A small segmentation model, trained from scratch.
Model: 2.65M parameters, arch resnet_bottleneck, widths [256, 384, 576].
Training: 4700 steps, batches of 64, held-out accuracy 89%.
Data: 97500 training examples, 3.1 epochs.
Rows from block 8 of a small segmentation model, named by matrix and row number. Rows with one number belong to one channel. Each number is 500 + 25 x the weight over its row's rms, rounded and kept within 0 to 999. All counts start at 0. Numbers have three digits each.
After each channel's rows are labels from the 100 images, of 14976, where the channel reaches its highest value: "colour at peak" is the nearest of a few named colours to the mean colour under the peak. Only what is clearly more common there than usual is listed. The data: simulated stained blood smears. In brackets: how many of the 100, against the usual share in percent.
# convs1: 3x3 conv, stride 2 (model.blocks.8.convs.1.weight, 144x144x3x3, each kernel summed), inputs 96-143
# convs2: expand pointwise conv (model.blocks.8.convs.2.weight, 576x144x1x1, transposed), outputs 116-173

convs1.8:475474505538500467493530528470525486491504476476484513517507523515512466480453526508486472514507523522453513469522485497436461462508520473509467
convs2.8:480533511544530517507508457513499531464485509514536485534528508467505544474495485484497520488484514488496528511479500484487480521524511537543518522476518491495562475520542502
colour at peak: purple (57 vs 2.6)

convs1.118:514502511464534513493475507520450533490493463505499491468511527514487518470472495450451484506488542481457509499522468464473504470523494539475480
convs2.118:490544457470520470524501458539509482442483523492535490504495538485507534485469503508528494514525475496557531535513514521492520497500515511475522488498500494490519466491539485
colour at peak: pink (97 vs 59.9)

convs1.6:441459523500532497492490513507481458437494473472469508509496471498522478520479485477516475499518538513512502512438475471506487501505498514513486
convs2.6:498514513503509514452491538466507505495506464491514506519467487482508485514476526488519480529518527528495561499532500538556491494493519408494508492526524460493474490510526486
colour at peak: pink (93 vs 59.9)

convs1.57:492524430476474542482557497505527488503470534549492488523469530519498516492467507468518536535447495492482503494528486527505488494511512534505515
convs2.57:469438485512510519495487506503509526506506515491499481515461518471498501470528497480506472523507498514476495502494495528547492496504477465459487525492494520498479460494560495
colour at peak: purple (73 vs 2.6)

convs1.127:515471477471487521478509529512496497524489478501488516489486452492457481511538490526575520515501515517498522492453541493471540547504484522489494
convs2.127:494508516495484498497558525540490491503491472502489493482504511495483528515479504496496513485529490504492492479498572488530506544512450504527514557515505475478508528509474503
colour at peak: purple (75 vs 2.6)

convs1.88:513479468496541455484540456531520499479466521510501516444497495433479543504508518522544508518488499511520535515493512507471474503502510459502498
convs2.88:501468474503499535507522509528470519512498456491485482458498520504528502458514492458492508515509504483514492508490490490528497546473480457467466514492477514482500482460526491
colour at peak: purple (76 vs 2.6)

convs1.43:481476487504492507533490485455479483509536481480491486504536478544513505507502458510461496557534493469495495488506479472491493513505473525486501
convs2.43:524488509496479537472448470464472494496495493490458512514499486489511412488502476437489482493504489510471504540560482475442496486502511452469471492534483496482466461511513498
colour at peak: purple (50 vs 2.6); grey (43 vs 9)

convs1.9:456502535469493508499473464499520511534479469490466473512492544523506480496470486512459435522479504530516504472460517480474518520519493488523519
convs2.9:504490504528489534467543478513501503489494501533503502520483481465479513544542497502485485503483482510499540501506555525506500490482540546471509510497504536495527469523519516
colour at peak: purple (80 vs 2.6)

convs1.134:516517522453475477489540433497526457510511513491482485497501496472560478489495506539525499516504499476514482475474551503465487514511512462492483
convs2.134:515509489484482492456521510499502496533521430482516486498500497470479473556491471516457474500474481516562504456515506480509465521463497506516472518510507498487489464517522520
colour at peak: white (74 vs 28.3)

convs1.123:474542490529496504515507540535524466508477509507483505505498488502486470478542538505489518536494493508486461493539493527427470495498492501520502
convs2.123:497520536518502534517550479521475546495474476453555482473479509510500492488521510488483457537466514488508501465511519478462525491443487460467531492501489512505490473593517537
colour at peak: white (83 vs 28.3)

convs1.58:495471503551512470531487485519489497534494487500492490489504464490498465497464493511535496481510464542519516450537513543471484473499455467490480
convs2.58:513510519482476478506527519488500491481484458505502467498512503503523466509511485499488480475538512466475455466507505500502543492564485516546514529490470490516458469482469480
colour at peak: white (73 vs 28.3)

convs1.61:520552530477481527501500526502506492524495453445470511495507419516487498511511480499494511547509513511517507498517506506487505473505537466497494
convs2.61:486527493480477521509486454513504487491513452473525499539521486511498437483487486564484478499468499490523509486518494517453492519510540559483534537509512497495526526510521496
colour at peak: grey (43 vs 9)

convs1.29:487474494478499479491494463474462472516458480494455497509480457468521534458475506492509488488528479504474491448477491498440502512499487515501495
convs2.29:499497480500454537532472504496529503533509466485471463498582485495529455493537464517489499492514510553526489514524483537504473491470540475484519493518520490511484465505508511
colour at peak: pink (97 vs 59.9)

convs1.10:538462524494543510487514535503489493520523494531486525474532444508491546500501523489543512499500539483531527504507522485503506518520476482503512
convs2.10:485521510499449517506481501511479462479481507522489498487535507515489537447478505488503492484468511477510471538510514528466440484494533490502528489476490455498533476480476484
colour at peak: grey (40 vs 9)

convs1.113:520530477458448485485530496501504491553507485528473538503473442477498519468487470532513509519538457504479478529481504492498490466497503475528514
convs2.113:507464519479523470496478530563494508485490486517492472507504481464471471539467486487538476483493496497513495419491526510486523501509467532489492522493529518499473465479521525
colour at peak: purple (57 vs 2.6); grey (28 vs 9)

convs1.3:505470492520539493529501482524474482522467507472498558542543488500532509530481525493521480498489465524470499534517472518513451488534529501543491
convs2.3:499538493516451510498490497519490444490524561506512498494488512519478525534477478529526490514481469474497510488507501494535505510504522494484545519476525516496490497497523509
colour at peak: grey (29 vs 9)

convs1.63:490513536505514520498481477513476480454546520487485495471490460479472537487471492494524483511488450482484483485461507495415554521502511471509571
convs2.63:503514487487478509518502530508493494501484474491506497506511511493477509487451492492491488532503470514482510554496498458545486529490551536475560517504495563537474529471498457
colour at peak: purple (68 vs 2.6)

convs1.20:479537511467521477469531482503472489514529508469491484514486538530481483477484496511526479494502497527478563502459475557468461521495481476501499
convs2.20:509512530532524530494559514485522506473484447500500517498521487513510502469527536483510525520483507506538522508491514495504529469484535509479526491526527532524527500429502528
colour at peak: purple (94 vs 2.6)

convs1.79:496528498483495495471512453521498480520470497507536515472455513510500479495536522518488469481474479469502532543480554509503480495498505447467471
convs2.79:499512513511493465475499513524466498495510513517483526535473482475475505528458515485496494484512457493460549495481534552530470490501451493524517520532508510499494533514521500
colour at peak: white (71 vs 28.3)

convs1.143:506484500462508475491508508479535505536493491485449489489477544490482538511513451511501473522485479477496537523513532499465521475496457469474500
convs2.143:508478458481499513493541528532493482492496571526477498506474505528489571521500513447483485482476508471473478485486469508549451518520557453497527507494503517525496508486528472
colour at peak: grey (40 vs 9)

convs1.129:488491540466515481526499505492474480505528483517453472530518521498501499474477482484500497505515499488483447472497483486470494472512526480477488
convs2.129:488472509484504460518505499526509469529520517461532459499459473507498459452483465459490513513515493486553500462480446520459482505508528487542501488472477478556472509522527469
colour at peak: purple (51 vs 2.6); grey (44 vs 9)

convs1.114:479478515489474523491534511492468519528471476480472514493553515508529473489456457509466522516546511503506468483459524505514512470486475512533504
convs2.114:507468500455515456493464481467484504468518498502504509487470511531468436508466509515522519466544504498460513533505460513489480556496492479509513528518516493502490507487517506
colour at peak: purple (68 vs 2.6); grey (30 vs 9)

convs1.82:475478472495530472549505501516521499500481537487524513506485531501461533515462525527514494481489533531493480424476536513491503508514491506544495
convs2.82:491474522502541518508470490448506545526524481510494523468482498496496517482510507527500522509477526501513486505515498506539561503586499520546499504492596497506506524503458497
colour at peak: white (86 vs 28.3)

convs1.65:522500469467489535477500466500487500516498484484485529504508476516475481513537443470478507560470473509481475432513506514486506518490454503463481
convs2.65:489503514472505492508483509533503506483503488534525495498525538518491516508456500447532489492516469500498513476496507508516477495489527478513451479515508532526501464484526525
colour at peak: pink (99 vs 59.9)